config = dict(
    model='image classifier',
    dataset='gratings and oriented noise at many angles and scales',
    train_examples=395000,
    image_size=32,
    crop_scale_min=0.8,
    horizontal_flip=False,
    translate=0.06,
    rotation_deg=10,
    targets=['angle'],
    num_classes=12,
    arch='mobilenet_v2',
    norm='batchnorm',
    activation='hardswish',
    depths=[5, 5, 5],
    kernel_size=3,
    stem='deep',
    expansion=3,
    widths=[40, 80, 160],
    label_smoothing=0.2,
    loss='cross_entropy',
    init='torch_default',
    residual_init='none',
    optimizer='cautious_adamw',
    lr=0.0019,
    beta1=0.9,
    beta2=0.99,
    eps=1e-06,
    steps=19500,
    batch_size=64,
    epochs=3.2,
    lr_schedule='cosine',
    final_lr_fraction=0.01,
    warmup_steps=390,
    weight_decay=0.04,
)
Rows from block 11, named by matrix and row number. Rows with one number belong to one channel. Each number is 128 + 32 x the weight over the matrix's rms, rounded and kept within 0 to 255. All counts start at 0.
# convs0: expand pointwise conv (model.blocks.11.convs.0.weight, 480x160x1x1), inputs 80-159
# convs2: project pointwise conv (model.blocks.11.convs.2.weight, 160x480x1x1, transposed), outputs 80-159
convs0.200 [135 130 154 115 172 100 121 160 122 129 149 157  85 114 134 110 182  84 105 149 111 125 127 185 101 122  77 123  79 120 149 141 131 118  91 135 103 159  94 112 136 192 122  79 170  80 157 130 145 128 132 180  53 108 141  81 123 161 148  62  68 156 111 144 150 128  73 130 207 126 171 152 118  72 122 124 143  56  72 137]
convs2.200 [107 147  94 135 109 140 125 137 105 135 196  66 140  98 104  87 130 104  57  77 107  75 118 163 128 149 116 144 136  92 129  47 125  97 128 108 105 190 128 124 185 142 132 129 169 132 127 118 112 169 137 167  95 109  53 127 123 131  75 147  86 154 163 133  89  79  87 145 120 106 132 195  89  88 141 145 165 106  44 128]
convs0.201 [123 120 155 123 122 131 100 163 138 121  80 169 164 102  94 151 137 141 153 167 120 173  53 187  91 165  68 144 149 147 144 149 103 171 113 161 130 101 160 148  85 120  64 149 144 171 117 160 144  71 122  95 100 169 112 183 158 121 137 129  97 135 162 149 126 174  98 117 135 159 104 122  43 153 136 137  72 113 160 151]
convs2.201 [149  84 161 125 121 129 153 155 106  98 144  82  77 112 167 130  84  83 145 115  82 180  94 143  88 100  86 124 118 103  92 147 150 129 139 147 129 131 135  89 181 141 122 124 143  77  88  81 143 141 175 131 127 132 161 129 120 137 125 156 112 139 157 143 138 100 162  97 167 165 131 122 113 154 120 124 128 129 108 151]
convs0.202 [126  87  84 156 104  78 136  78 122 145 137 114 114 148 160 158 123 171 133 153 194 139 128  62 158  96 135 178  62 203  84 145  91 113 173 174 124 141 118 128 140 148 122 153  72 113 167 145 120 104 130 162 143 135 125 121 112 129  85 101 145 107 111 144  88 161 161 144 119 156 116 110 143 142 151 192 144 149 117 148]
convs2.202 [159 122 117 118  81 121 147 101 117 129 165 134 103 129 134 127  88 116 133 113 160 128  84 147 131 134 136  95 104 124 154 132 107 131 149 181 148 127 116 125 141  99 135 136 104  75 159  75 163 123 122 151 179 169 138 134  95 128 112 143 138 117 105 113 140 126 185  81  77  97 130  92 132 158 149 134 117 132 113 106]
convs0.203 [ 83 173 111 140 168 143 159 123  93 131 147 106 129 116 125  64 144 109  88  71 147 132 167  94  99 132 137 118 140  86 233  97  88 104  89 134  79 156 133 122  84 104 156  87 148 117 104  99 124 224 147 176 136 126 107 106 140 110 109 120 137 129  71 124 145 127 160  94 153  81 144 144 143  63  92 122 160  97  95 178]
convs2.203 [187 167 166 133  72 125  73 128 169 112 102 167 154 160 133 150  78 150 163 105 129  68 114 148 127 110 186 157 127 169 140 171  90 144 133 106 117  76 158 159 131 105 150 149  62 122 156 140 125  73 121  19 135 153 186 122 112 115 135 143 129 110 138 113 136 128 114 129 119 134 156 114  97 172 109  61 115 136 173 104]
convs0.204 [176 167 117  97  74  92 174 136 192 131 124  96 117  98 107 123 104 148 177 125  68 117 184 182 183 115 158 117 135  55  99 130 107 128 110  69 194 114 162 105 159  93 117 131 182 120 156 117 130 146 127 147 108  98 178 134 162 130 183 123 121 130 124 104 111 114 139 122 113 122 188 103 121 144 100 103 100 130 131 120]
convs2.204 [191 109 150 148 157 125 111 126 149 170 136 172 144 112 136 139 105 143 144 123 164 123  76 125 100 105 120 121  99 156 145 133 111 116 129 121 123  77 153 137 123 117 132 106 123  92 163 130 115  87 108  88  89 116 148 149 121 130 139 102 159 115 126 132 124 122 132 146  96 137 135 114 103 147 117 120 141 161 121 120]
convs0.205 [ 83 116 118  90 149 129 151  82 156 125 121 112 173 130 194 121 123  94  96 132 144 156 106 119  71  68 168 150 176  61 130 113 144 131 151 109  94 118 150 154 153  98 109 121  67 103  97 130 147 138 107  97 126 161 168 136 123 133 110 162 172 155 119 148 140  63 116 149  99 172 184 111 132  93 133 161 175 185 161 114]
convs2.205 [111  74 132 149 156 144  99 153 127 113 120  97 166 152 101  95 161 188 101 107 163 111 110 105 112  85 187 187 113 176 138  80 139 138 144 109 106 124 127 133 125  73  94 108  72 131 106 194 140 113 105 143 177 119  93  99 149 124 140 210 147 159 109 106 196 210  78 160 122 123 106 104  94 101 147 150 123 177 166 132]
convs0.206 [147 123 151 167 107 122  91 127 159 111 144 119  95 110 142 138 105 216 108 124 110 113 134 104 160 122 108 198 107 179  90 202 133 124 165 153 164 161 172 164  94 158 107 158 158 182 137 140  88 106 110 134 104 106  98  94  97 136 149 128 136 141 123 148 104 202 160 153 103 113  81 140 141 178 116 157 100 106 125 151]
convs2.206 [122 124 103 123 154 146 131 112 138 114 157 126 124 118 115  83 131  98  75 102 197 125 139 144 133  87  92 128 111 102 170 111 102  59 130 121  90 122  99 146 155 116 119 157 127 109 124 118 141  96 111 114 123 126  82 151  92  85  88 126  98 135 130 155 140  78  96 201 138 115 115 123 140 118 141 126 169 197  85  85]
convs0.207 [134 162 140 177  98 124 101 143  72 128 155 130 114 169 126 157 155 191 144 116  81 123 152 142 151  58 143 162 160 117 137 107  96 102 170 142 127 128 127 118 138 137 186 138 140  98 175  59 116 153 204 118  84 134 129  98  69  90 183 119 133 115 100 125 155 136 170 135  99  68 101 147 171 148  41 148 144 106 138 110]
convs2.207 [156 110 128  98 178 123 135 118 148  88 129 167 159 162  67  86 112 113 132  98 188  86 156 123 129 176 129  65  81 185 119 143 193 100 143 103  72 140  99 138  90 148 112  77 124 143 117 160 146 147 174  92 149 132 139 133 143 129  89 143 117 147 164 101 102  90 158  99 137 123 123 134 108 150 105  37 118 103 160 109]
convs0.208 [182 145 123 144 113  80 101 119 152 169 142 188 173 109 133 199 163 156 187 172 106 133  92 201 129 140 121 166  97 155 103  87 126 113  80 145 121 149 110 138 134 150 143 144  96 151 204 141 165  91 132 126  67 185 152 141 117 154 159 151  94 112 175 157 143 141  92 185  76 178 155 158 116 159 114 159 108 105 127 135]
convs2.208 [106 113 111 146 179 113 180 139 161 128 199 134 100 203 119  72 123 109  95 110  56 120 219  77 130 164 119  95 159  66 135 121 113  87 178 150 144 155 163 101 185 139  79  97 165 156 130 106 131 198 152 173 131 114  95 136 117 138  56  91 124 148  71 153 129 134 143  84 162 104 130 134 159 103 131  77 173 104  77 118]
convs0.209 [118 162 169 120 168 132 126 137 132 139  43 128  88 131 150 117 164 103  77 137 119 166 129  97  73 176 158 142 125 169  78 132 133 148 156 158 137 158  94 161 108 135 158 125 102  95 103  78 102 122 106 108 132  87 158  76 134 118 140  98 118 144  93 140  84 138 167 222 150 176 142 141 189 160 115 142 136 128 163 118]
convs2.209 [117 119 122 166 102 119 148 135 124 115 108 141 117 101 143 102 111 135 127 107 109 142 138 140 105  97 104 120 111 132 136  92 119 109 102 140 138 127 171 104 139 145 113 106 179  98 151 129 148 123 168 153 133 168 131 164 128 142 148  97 126 124 131 114 125 148 126  88 142 138 148 150 118 143 122 116 122 155  76 108]
convs0.210 [152 154 120 128  73 138 122 166 181 122  88 127 173 135 126 183 110 133 140 149  71 163  62 178 123 131 140 163 162  92  99 129 143 147 133 134 245  41 169  91 180  62  84 165 110 122 125 112 151  83 140 105 143 169 139 181 137 114 150 159 126 131 183 137 132 119 100 158  98 136 140 115  73 168 135 123  55 175 179 102]
convs2.210 [128 133 157 153 105 119 122 116 135 137  96 159 145 162 138 174 122 153 158 151 121 141 150 103 160 160 169 107 126 158 102 134 163 137 118 128 180  93 156  95  85 110 122  38 108 135 138 213 126 167 158  94 133 116 128  91 138 115 185 110 185 128 106 120 112 175 123 123 143 173 155  69 131 159 138 122 117 125 147 162]
convs0.211 [170 161 156 150  94 100 153 126 102 133 147  89 127 163 129  87  99 190 125  78 109  90 148  80 188 127 143 133 129 128 112 125 105 185 113  84 122 164  95 110 103 156 189  79 142 117 119 101  66 148 146 153  88  91 122  71 119 164 166 142 143  99 143 114 153 154 189 148 105 125 118  97 181 102 109 145 155  85 184 119]
convs2.211 [167 182 175  90 147 118  83 143 134 114 127 101 153 122 165 102  58 128 119  76 141 116 118 107 143 158 130 108 175 170 135 207 134 131 193  69 106 130 142 134 169 108 144 138 105 131  76 122 103 126 120  54 134  95 139 101 137 125 112 165 148 188 124  52 138 181 142 108  70 128  60  82 107 104 116  93 150 136 145 130]
convs0.213 [129 137 100 181  79 126 169 104 171 159 141  72  75 132 194 130 129 128 128  88 128 166 180 150 135 100  93 150 112 128  99 107  89 116  94 155 166 175 155 126 115 177 152 113 175 146 160 113 108 162 110 166  88 160 156 108 100 130  90  63 129  98  69 184  91 174 130 142 137 147 173 168 178 152 108 143 149 113 125 106]
convs2.213 [126 168  95  78  79 132 140 134 140 120  66  69 115  93 153  96 117 112 120 154 156 160 113 129 138 109 167 136 156 101 149 137 144 116  74 143 136 116 136 133 100  62 111 128 108 123 112 110 143  99  76  92 119 105 154 180 107 121 166 106 147 131 161 113 135 153 120 115 146 168 137 106 121 175 122 106  43 109 146 103]
convs0.214 [146 136 152  90 147 142 134 135 163 161  94 163 102  95 117 116 167  50  74 136 121 158 138 182  93 139  99 123 121 127 117 129 174  89 117 197 106 143 120 134 148 154 142 127 218 119 150 150 107 107 115 107 100 127  83 143 133  80 157  58  63 141 130 178  91  99  66 172 161 139 187 157 101 145 128 156 164 128 128 104]
convs2.214 [ 99 104 159 202 113  98 102 130  81 131 154 163 207 154  67 151 170 128 125 186 124 111  80 129 125 153 125 133 136 170 134 108 169 153 124  73 125 159  83 124 144 153  87  94 132 124 139  88 133 221 187 151  52 132 109 146 129 172 163  87 141 146 177 142 128 102 106 172  69 102  93 119 145  96 100 130 178  46 146 189]
convs0.215 [168 137 151 134  30  93 114 121 173 137 120 128 148 126 146 149  93 175 149 143 105 128 111 142 174  98 167 165 127 110  47 129 193 142 131 125 171 154 164  80 139 126 145 165 122 132 145 179 107  87 109 113 154 134 150 156 146 127 181 171 140 141 154 137 140 163 161 171  66 167 124  92 128 169 183 143 113 157 165 107]
convs2.215 [ 93  92  87  65 106 130 105 150 131 106 147 165 137 166 132 162 125 168 108 184 131 140 104 107 100 130 147 187  63 139 115 110  78 131 154 158 167  25 108 132 175  67  89 156  75 155 134 136 127  37 107 174 171 190 138 105 132 111 152 163  69 113 121 124 140 141 142 159 101 102 138 112 132 158 145 174 109 172 118 138]
convs0.216 [137 117 187  79 154 110 145 134 141 119 103 122  71 114 136  70 120  71  90 147 126 173 146 137 100 131  68 131 119 137 125 190 179 151 138 147 133 148 145 154 113 154 106  79 239 148 123 176  68  94  60 113 100  77 113 103 169 112 128 108  89 139 114 190  91 159 102 147 187 159 125 109 117 165 150 140 146  78 132 112]
convs2.216 [140 151  96 147  97 132 187  68 147 128 102 123 112 155 145  82 129 133 134 120  98 138 182 108 164 159 146 164 129 108 144 154 134 145 138 139 136 133 140 131  99 135 154  87 168 144 119 111  81 108 140  57 155 130 164  79 106  58 165 115 130 111 103 142 108 109 153 124 151  76 111 127 159 188 158 110 121 111 141 134]
convs0.217 [162  83  99 104 175  97 128  91  67 153 191 145 142  80 126 106 120 136 153 131 186 139 113 125 132 125 105  86 130 180 188 157 133 116 155 122 119 116  99 150 126 110 121 138 120 141 131 185 154 156  74 141 127 108  98 137 155 142  82 108 189 102  86 155  96 120 117  67 116 119  83 156  86  80 172 130 118  36 130  92]
convs2.217 [102 209 177 222 128 144 117 146 130  97 130 192 185 158 101 218 127 149 148 110 122  80 180 165  63  43 184 141  92 195  33 109 169 155 130 182 108 204 143  67  68 131 140  70 143  76 187 185 204 184 192 170 190 122 123 109 174 138 179 134  80 118 131  47 141 161 156 128 186 152 186 118 122  96  52 116 150 187 101 196]
convs0.218 [194 139 134 153  52  95 136 125 140 148 124 128  56  96 161 131 135 130 144 135 101 142 171 132 128 114 119 144  82 130 119 128 164 109  90 190 142 186 118 114  87 192 172 108 188 141 194 119  91  95  78 133  97 100 146 123 115 140 136  54  98 122 108 148 110 188 164 139 175 148 148 164 157 206 134 128 151  93 133 101]
convs2.218 [136 118  90 137 136 103 154 114 117 138 108 102 160  89 138  85 136 121 184 173 102 188 149 140 127 153  92 109 169  71 110 169  84 161 160 134 169 201 159  97 142  97 138 133 159 118 114  52  77 176 124 136 120 140 152 127 134 200 113 138 125 133 112 107 127 147 172 122 151 132 148  94 110 138  94 149 126  80 108 102]
convs0.219 [153 134  96 142 113  88  64  87 142 143 115 119 145 100 100 129 155  92 127 189 179 153  51 142 156 179 112 107 154 152 189 137 129 120 141 156 123 129  76 130 132 106 115 163 102 182 141 133 154 110 100 112 103 165 118 149 136 124 116 134 105 166 143 111 106 114 106  63 153  82  87 122  52 146 116 112 120 131 102 172]
convs2.219 [123 153 166 124 124 155 111 198 151 110 102 110 116 133  91 133 102 130 123 127 122  70 165 119  97 174 132 139 117 123  78 177 113 155 106  95 143 121 132 149 122 132  99 139 144 143 100 115 105 143 143 112 151 111 152 134 121 180 145 103  95 139 154  89 143 155  65 154 128 153 193 162 132  79 102 127 125  94 177 121]
convs0.220 [106 110 126 156 119 126  94 144 137 114 134 122 165 146 168 197 142 140 154 163 118 169  95 138 108  70  84 177 124 115 100 103 121 112 147 172  93  99 168 137 191 151  75 169  94  92 122 101 173 123 169 148 103 189 171 182  46 170  75 125 137 171 116 131 144 146 144 119 117 153 108 137 122 146  84 120  87 123 126 142]
convs2.220 [167 156 155 130 144 138 155  93 107 150  96  80  74 136 160 150  38  60  97 111 108 123 115 161 122  63 171 119 139 104 145 177 130 209 153 124 137 102 167 118 131 107 161  55 161 145  54 199 126 112 155 112 147 136 136 158 153  60 107 109 104  77 108 135 100  78 107 160 180 144 188 147 121 138 156 164 170 180 148 119]
convs0.221 [ 91 106 109 164 137 105 126 141 119 140 184 136 133 161 177 183 132 171 190 152 108 176 153 167 102 129  58 133 123 139 141  97 107  99 108  99 126 144 158 109 140 177 122 126  97 109 102 111 153 192 127 143 106 213 149 156 108 147  83 145 110 145 121 149 169 153 148 109 101 165 105 174 180 116  74 125 106  81 143 117]
convs2.221 [185 164 114 146 134  86 113  85 140 123 104 161 163  85 121 138 169 159 216 133 165 101 131 149 149 166 115 159  86 132  76 117 106 119 110  64 104 134  52 127 118 122 123 175  98 119 156 129 158  98 148  95 136 118 124 111 147 138 155 139 139 129 142 105 107  81 131 160 116 134 123  94  91 127 110 127 101 111 140 119]
convs0.222 [177 133 147 115 140  87 129 127 101 165 147  86 156 136 141 149 174 124 137 105  98 117  69 107 120 134 155 138 120 120 113  85 167 155 118  99  94 194  51 112 137 133 162  91 111  67 114 129 142 171 122 159  92 117 183  88 157 211 138 158 114 176 106 112 153 114 100 144 122 118 153 127 149  45 148 104 166 108  78 161]
convs2.222 [110  66 106  84 127 175 141 200 151 115 103 103 126 110 138  63 107 125  84 107 134 101 151 146 107 167  72 136  95 122 124 146 173 136 179 109 120 136 180 141 144 162 133 124 174 107 154  55  59 144 151 108 145 103 130 121  94  96 104 106  95 127 167 134  95 136 137 138 108 127 132 142 132 175 104 142 156  98 126 118]
convs0.223 [134  86 194  78 208 120 104 139  71 115 130 174 138  94 107 105 131 120 157 169 114 174  95 168 100 152  20 103 124 198 151 213 123 135 135 142  41 153 124 146  90 175 113  76 131 115 111 145 104 136 130  90  95 105  80 138 170 127 117  99 103 163 115 181 118 156  84  93 157 187 100 104  87  90 126 131 130  49 191 153]
convs2.223 [179 123 119 139 150  99  93 131 124  84 105  90  76  68 135 123 124 154 119 102  85 107 102 173 136  78 105 157 169 133 119 143  86 131 110 115 123 145 127 135 152 191 167 181 121 158 140  94  64  78 121  96 124 147 120 109  93 146 123 117 106  93 102 145 142 104  71 163 140 118 103 185 118 115 120  96 119  81 108 114]
convs0.224 [103 130 105 174 153 147 167 100  96 142 141 125 167 149  67 132 130 106 109 126 193 125 129 110 126  92 115 143 119 135 158 111  89 147 146 185  64 102 124 186 138  91 106 146 137 145 129 147 158 114 117 142 113 139 106 168 145  89  40  61 105  85 115 147  94  76 124 119  77 126 156 139 141 131 104 151 176 178 114 102]
convs2.224 [111 165 141 204 138  83 108 120  48 166 204  77  75  86 153 139 109 112 111 136  86 166  90 113 140  86 114 115 157 126 174 121  71 143 110 139 119 107  86 145 169 141 186 143 122 160 136 125 116 114 108 145  79 143  89 134 150 110 109  74 164  94 122 164 150 104  91 164  55 112 124 131 183  61 144 185 216 114 101 104]
convs0.225 [159 147 107 123  85  60 158  78 170 155 161 129 121 121 138 104 168 104 182 152  68 153 180 205 177 125 136  94 142  59 109  85 149  57 117 103 128 211 129  51 142 181 149 148 177  57 141 121 128 123 107 124  95 133 153 157 125 107 157 129 143 142 124 128 152 115 152 128 150 120 152 124  88 140 120  93 124 103 106  91]
convs2.225 [ 78 197  87 129  66 162 141 166  98 146 131  92  90 137 155 151 154 136 101 181 122 146 124 178 108  91 135 147  95 143 133 100 146 131 123 175 162 129 115 116 123 131 148 100 122 132 127 146 127 117 118 166 133 132 124 138 125 148 168  75  90  88 167 107 149 181 105 139 141 141 173 162 170 122 173 164 103 133 111 102]
convs0.226 [164 122 175  56 153 122 129 101  82 141 152 123 133  88 170  76 121 108 133  90 111 122 127 110 126 143 128  75 148 118 153 159 175 102  62 110  59 191 119 163   0 147 174  86 148 143 111 183 103 117  69  83 113 109 133 100 200 130 143 193 140 147 123 118 110 131 132 113 136 161 129 136 122 131 171  89 160  97 152 188]
convs2.226 [122 121 162 142 136 128  84 133 121 125 183 144 137  98  81 182 139 121  96 177 104 103  82 148 111  79 151 106 141 118 126 114 137 128 118 143 146 105 114 107 158  99  85  97 103 120 157 192 166 122 140 149 116 133  70 120 168 146 176 124 120 173 134 165 148  91  56 128 104 121 120  87  98  71 163 150 130 130 117 167]
convs0.227 [149 106 105 151  80 101 121 129 155 136 134  96 143 162 188 149  97 190 101 139 129 155  80  89 170  92 122 216 154 127  75 166 148 156 182 163 181 144 167 141 187 130 122 185  84 125 151 149 129 118 116 103 117 137 110 107 117  97 111 146 175 114 128 162 109 166 168 175  51 147 108 134 110 153 125 198 141 144 121 171]
convs2.227 [125  72 128 151 129 153 113 157 141 114 123 118 116 120 112 132 118 107  90 143 116  84 152  98 172 105 141 154  91 109 138 125  97 117  74  92 113  77 157 149 167 131 120 149 114 148  94 109  67 107 151 117  89  83  96 148  57 110 146 112 126 152 169 198 111 117 114 161 126 133 142 124 166 121  97 115 160 149 167 122]
convs0.228 [160 128 155 202  93 128 163 117 150 112 114  65 106 202 115  95 122 154  69  84 114  91 136  86 151  83 199 154 124  88  94 112 173 162 176 148 165 169 137  86 147 146 163 104 171 111 123 105  57 131 165 133 133 103  91  90  98  92 164 106 101 100 110 128 128 148 176 164 129  83 121  68 170 133 115 169 194 165 146 114]
convs2.228 [151 105 101  90 155 140  85 144 184 102  90  94 206 133 102 104 133 137 133 107 149  88 110 130 170 157  90 113 116 124 120 174 164 184 185  49 144 131 123 181 137 104  99 148 125 146  98 133 127 104 124  83 125 101 123  87 151  98  95 149  99 199 146 127  94 119 117 153 112  76 101 150  58 146 104  62 114 101 155 173]
convs0.229 [123 116 125 162 108 139  72 147 176 122 125 147 113 103 131 143 118 163  98 117 151 104  96  92 165 144 116 128 131 151  68 186 115 153 155 130 159  96 164 183 140 119  52 157 122 162 128 143 128  79  77 145 114  99 120  98 132 152 166 118 154 171 132 109 103 166 123  93 101 145 120  69 103 151 144 154  98 148 117 190]
convs2.229 [ 76 113 122 144 118 126 135 156 126 107 118  75 137 126 105 123 162 141 138 106 123 153 114  91 151 100 156 133 139 120 116 138 157 156 103 126 163 134 134 129 117 142  83  85 132 144  92 154  87 128 109 165 120 114 118 117 142 167 126 171 162 184 105 126 134 135  98  94 122 141  98 137 128  98 155 136 118 101 144 122]
convs0.230 [133 173 116 159 120 132 109 156 154 113 129 167 145 128 134 167 107 161 151 140  89 127 187 156 128 177  94 135 153 154 136 142  36 118  89  99 154 117 154 159 114 143 136 172 110 164 138 112 155 118 107 116 126 152 191 144 122 180  89 112 132 104 152 124 132 152 154 125 103 138 105 195 192 171  63  66  62  84 123 103]
convs2.230 [171 163 147 160 105  59  67  90 124 109 132  97 138 133 103 160 115 142 117 130 130 110  79 114 156  96 165  93 133 140 153 147 131 124 157 136 143  89  71  99 194 137 138 125  40 133 112 128 133  75 137 124 146 171 113 124 113 152 146 142 150 170 115 112 181 133 100  98  62  90  85  35 105  49 112 120 166 163 135 151]
convs0.231 [152 132 190 123 136 145 145 119 108  82  97 146  94 156 103 101 133 145  95 112 100 116 116  93 126  98 166 117  93 109  98 131 181 159 136 137 110 119 105 111 141 147 122  71 154  66 115 110  82 118 212 138 109  55  92  57  88 144 178 125 105 109 150 128 143 132 135 146 158 106 129  76 144 132 130 186 141 135 141 153]
convs2.231 [131 106 100 138  89  83 158 120 127 218 173 134  88  96 168 147 171 167 145 135 139 154 148 127 118 125 132 106 129 120 172  62 118  67  94 170 170 141 122  65 150 148 186 132 171  84 180 104 140 189 111 176 136 193 125 125 119  95 128 106 162  81  66 143 122 127  90 146 107 113 167 137 195  78 138 161 199 121 108 132]
convs0.232 [ 81 194 100 233  94 156 104 193 168 146 112 134 104 168  83 152 144 121  73 150 135 110 133 149 124 187 121  97 149 126 134  66  90 131 164 151 166  74  92 102 170  86 113 149 143 135 147  81 178 116 131 159 134 171 126 106 125 118 130  57 124 115 134  85 154 143  90 119 136  66 128 142 132 119  77  96  97 159  64 134]
convs2.232 [164 131 123 127 107  90 141  89 128 102 124 149 117 167 161  94 178 156 120 110 137 145 155 137 160  84 118 191 114 110 101 113 175 100 123 117 103 181 104  96 135 135 161 111 139 109 164  89  87 113 145 139 169 112 100 140  68 117 126 169 123 116 125 166 153 130 149 182 108 174  58 136 113 145 169 169 163 176 141 111]
convs0.233 [ 86 203  91 131 113 152 123 139 144 184 100 151 152  80 126 165 143 155 113 113 156 108 140 155 112 118 178 168 146 159 109 103 106 105 130 184 127 132 158 116 115  78 148 137 135 137 183 138 121 124 119 134 164 126 101 154 140  73 154  77 163 102 131 149 152 121 102 180 106 145 157 108 113 119 133 171 145 174 112 119]
convs2.233 [ 44  91 131 190 137 156 195 150 123 192 149 113 104  94 104 197 196 166 141 140 159  99 190 151 123 122 151 132  70 106 129  37 163  95 112 104 134  71  84  77 148 164 141 173 100 143 158 173 124 160 133 223 195 124 101 111 120 109 184  88 119 101 150 118 206 112 107 106 114 163 235  99 210  65 164 243 155 194 147 125]
convs0.234 [187 158 143 168  86 115 125 131 165  70  93  92  94 122 119 105 110 155  87  63  74  72 171  99 136 129 228 146 153 100  68 121 133 146 130  96 156 170 133  96 159 130 132 128 154 124 127  62  66 144 139 128 125  72 123 114  90 158 194 159 158 143 142 106 149 117 173 191  98 106 130  94 165 135 110 111 150 129 134 112]
convs2.234 [162 126 181 127  94 111  97 115 133 144 124 144 160  97 150 108 127 167 160 134  98 154  69 105  79 107 131 123 140 104 107 153 134 121 118 114 119 150 111 171 132 109 126 118 149  51 119  67  93 127 105  51  61 125 200 117 161  79 138 113 138 122  69 117 103 144 167 171 136 168 123 101 133 166  87 119 138 104 112 115]
convs0.235 [184 158 154 123 148 109 130 103  43 114 135 139 123 117  75  84 116 109 157 123 105  95 134 153 117 171 116  84 134 157 148 162 163 117 122 129  46 160  49 135  99 164 167 151 154 130 121 128 116 122 117  89 117  96 131 137 145 147 106 125 139 102 163 139 118  76 138 115 153 134  69 175 129 133 141  79 152  31 133  63]
convs2.235 [173 203  70 105  66  32 199  38 241 147 132 156 179 195 201 119 140 174 147 133 140 192 148  88 225 123 157 218 156  83  38 130 241  34 173 113 213 152 140   0 176  82  94 119 106 114 147 156 169 134 164 159 147 192 110  95 132  69 153 209  78 169  59  91 114 121 190  90 165 152 114  67  13 113 186  98 118 189 124 247]
convs0.236 [169 175 157 113 125  84  78 157 134  55 105 143 132  55 109 101 104 151 111 144  97 110 116 120 167 115 128 158 177 132  93 188 115 101 155 138 124 130 155 173 141  42  66 174 153 115 150 100 125 104 109 126  74  63 117 137 134 140 154  63 133 213 113 115 108 140 142 104 124  92  73  81  95 132  85  83  92 107  95 148]
convs2.236 [118 129 155  98 159 154 102 152 172 111 123 164 123 200 108 107 119 106  69 111 137 133 131  94 119 149 173 116 123 121  97 109 123  82 162 164 123  90 134 133 116 101  46 194 119  86 113 121 139 134 106 140 129  97  79 151  78 163 114 130  76 164 140 125 144 153 178 112 110 116  84 116  96 133 177  94  95 126 111 150]
convs0.237 [165  80 135 203  78  87 152 123 152 105  76 134 150 194  85 156 123 123 126 155 143 116 101 108 169 119 146 146 145 138 115  99 139 188 148 144 147 108 129  57 191 120 119 118 129 122 170 117 145 126 184 134  94 135  92 142  95 130 131  77 131  80 134 152 175 111 155 131 110 114  80 104 158 105  87 149 130 146 185 129]
convs2.237 [166 130 105 165 100  90  93  87 101 144 127  94 123  90 110 174 120 143 142 115 146 116  94 121 144  78 141 117 127 112 140 122 106 112 123 177 138 123  31 111 135 103 138 152  85 125 172 146 141 139 137 133 151 136  97 119 132 126 139 120 125 136 124 131 125 115  88 166  87 112 134  91 126  78 167 144 180 144  66 159]
convs0.238 [113 172 140 135 130 149 167 148 137 123 108 131 114 112 120 105 133 111 120 103 121 155 121 148  93  81 149 116 178  80 199  94 127 105  33 150 130  92 148 145  31 129 148 133 136 122 139 149 127 101  99 114 162 122 159 165 112 112 129 129 140  55 131 115 137 186 145 136 153 123 124 157 150 151 130 118 106 135 153  70]
convs2.238 [ 93 112 101 156 103 103 171 105 113 168  93 118 139 123 137 146 171 128 146 145 133 189 111  91 121 142 190 148 173  62 158 121 138 140  83 109 169 125 119 124  83  81 137 157 112 127 150 144 135 133  73 142 116 120 167 191  97 186 167 128 152 121 104 134 132 174 120 134 135 132 144 117 144 141 155 152 100  98 151 114]
convs0.239 [119  72  95 178 102 132 130 133 155 132 141 109  92 183 163 120 124 181 134 106 131 176 152 118 156 104 110 135 166 143 158 121 133  95 147 146 177 118 184 134 160 147 138 151 116 150 127 118 134 151 121  98 150 175 104 147  66 117  70 169 188  94 115 141 134 201 171 130 117 132  80 195 142 167 123 144 116 143 162 117]
convs2.239 [104 106  88  79 178 168 109 187 179 107 131 133 175 128  41 119 168  76  79 123 129  71 129 155  94 156 134  85 133  71 129 102 124 110 122  86 169  73 101 172 177  97  52 169 133 147 146  81 101 108 108 123  99  95  82 172 120 173 123 146  95 163 198 170 144  72  59 152  76 126 122 137  83 100 149 113 131  87 127 113]
convs0.240 [149 154 184  71  82 142 155 168 124 132  82  80 129 155 104  97 122 100 159  83  80 151 169 116 144 181 136 111 160  51 122 124 178 128  74 120 141 126 118  95 107 125 163 104 147  97 112 117 124 147 144 109 162  96 163 178 129 154 151 175 149 135 152 128 122 122 160 123 138 190 161 145 116 142 165  95 123 110 197  81]
convs2.240 [164 159  70 108  75 119 145  90 183 149 129 122 141  86 149 149  88 125 147 117 159  97 127 174 152 116 163  76 127  99 131 113  92  91 136 172 181 113 165  84 166  78 139 125 112  99 186  90 187 141 151 116 152 180 174 123 103 118 145 126 138 115 150 105 134  81 116  97  69  92 184 111 117 140  86 135 115 176 105 159]
convs0.241 [148 164 147 168  77 118  87 143 138 148 113 129 115 101 140 120 135 185  88  95 114 113 128  84 156 122 158 185 122 172  62 153 149 142 205 156 138 190 146 158 160 135  79 206 143 152 156 122 100  94  69 138 116  79  91 104 140 145 153 121 159 170 133 148 129 178 137 154  90 150 116  75  96 101 140 161 149 112 119 120]
convs2.241 [ 80 143 130 145 134 122 112 151 119  78 133  72 167  90  75 127 146 133 137 113 100 131  63  93 150  86 138 145 174 102 121 152 152 151 126 147 136 160 134 147 128 139  73  91 130 141  89 140  72 104 146 139 111 103 141 127 122 157 140 194 121 189 118  68 147 113  99  87 149 142  59 141 135 121 107 111  99  95 120 134]
convs0.242 [ 72 155 142 143 162 196 155 174  92 132 141 137 125 129  99 173 110 149 104  83 138  81 167 142  82 136 161 156 122 160 152 116 106 164 173 144 106  95 117 128 133 119 116 123 135 144 123 146 165 152 136 165 170  96  97 124 144 144 111 105 156 104 139 147 180 108 116 134  64 130 151 114 191  74 124 136 162 133 126  59]
convs2.242 [ 67 101 113 213 140 189 187 156 119 150 168  79  79 107 107 166 104  88 130  92 174  72 175 166  90  87 125 159  59  85 127 100  89 151  70  80 101  91 130 124  54 152 159  88 154 176 126 152 116 114  76 172 184  86 107 161 114  91 141 139 112  91 181 180 158  75 136 164 113 144 189 162 210 119 146 213 164 197 183  74]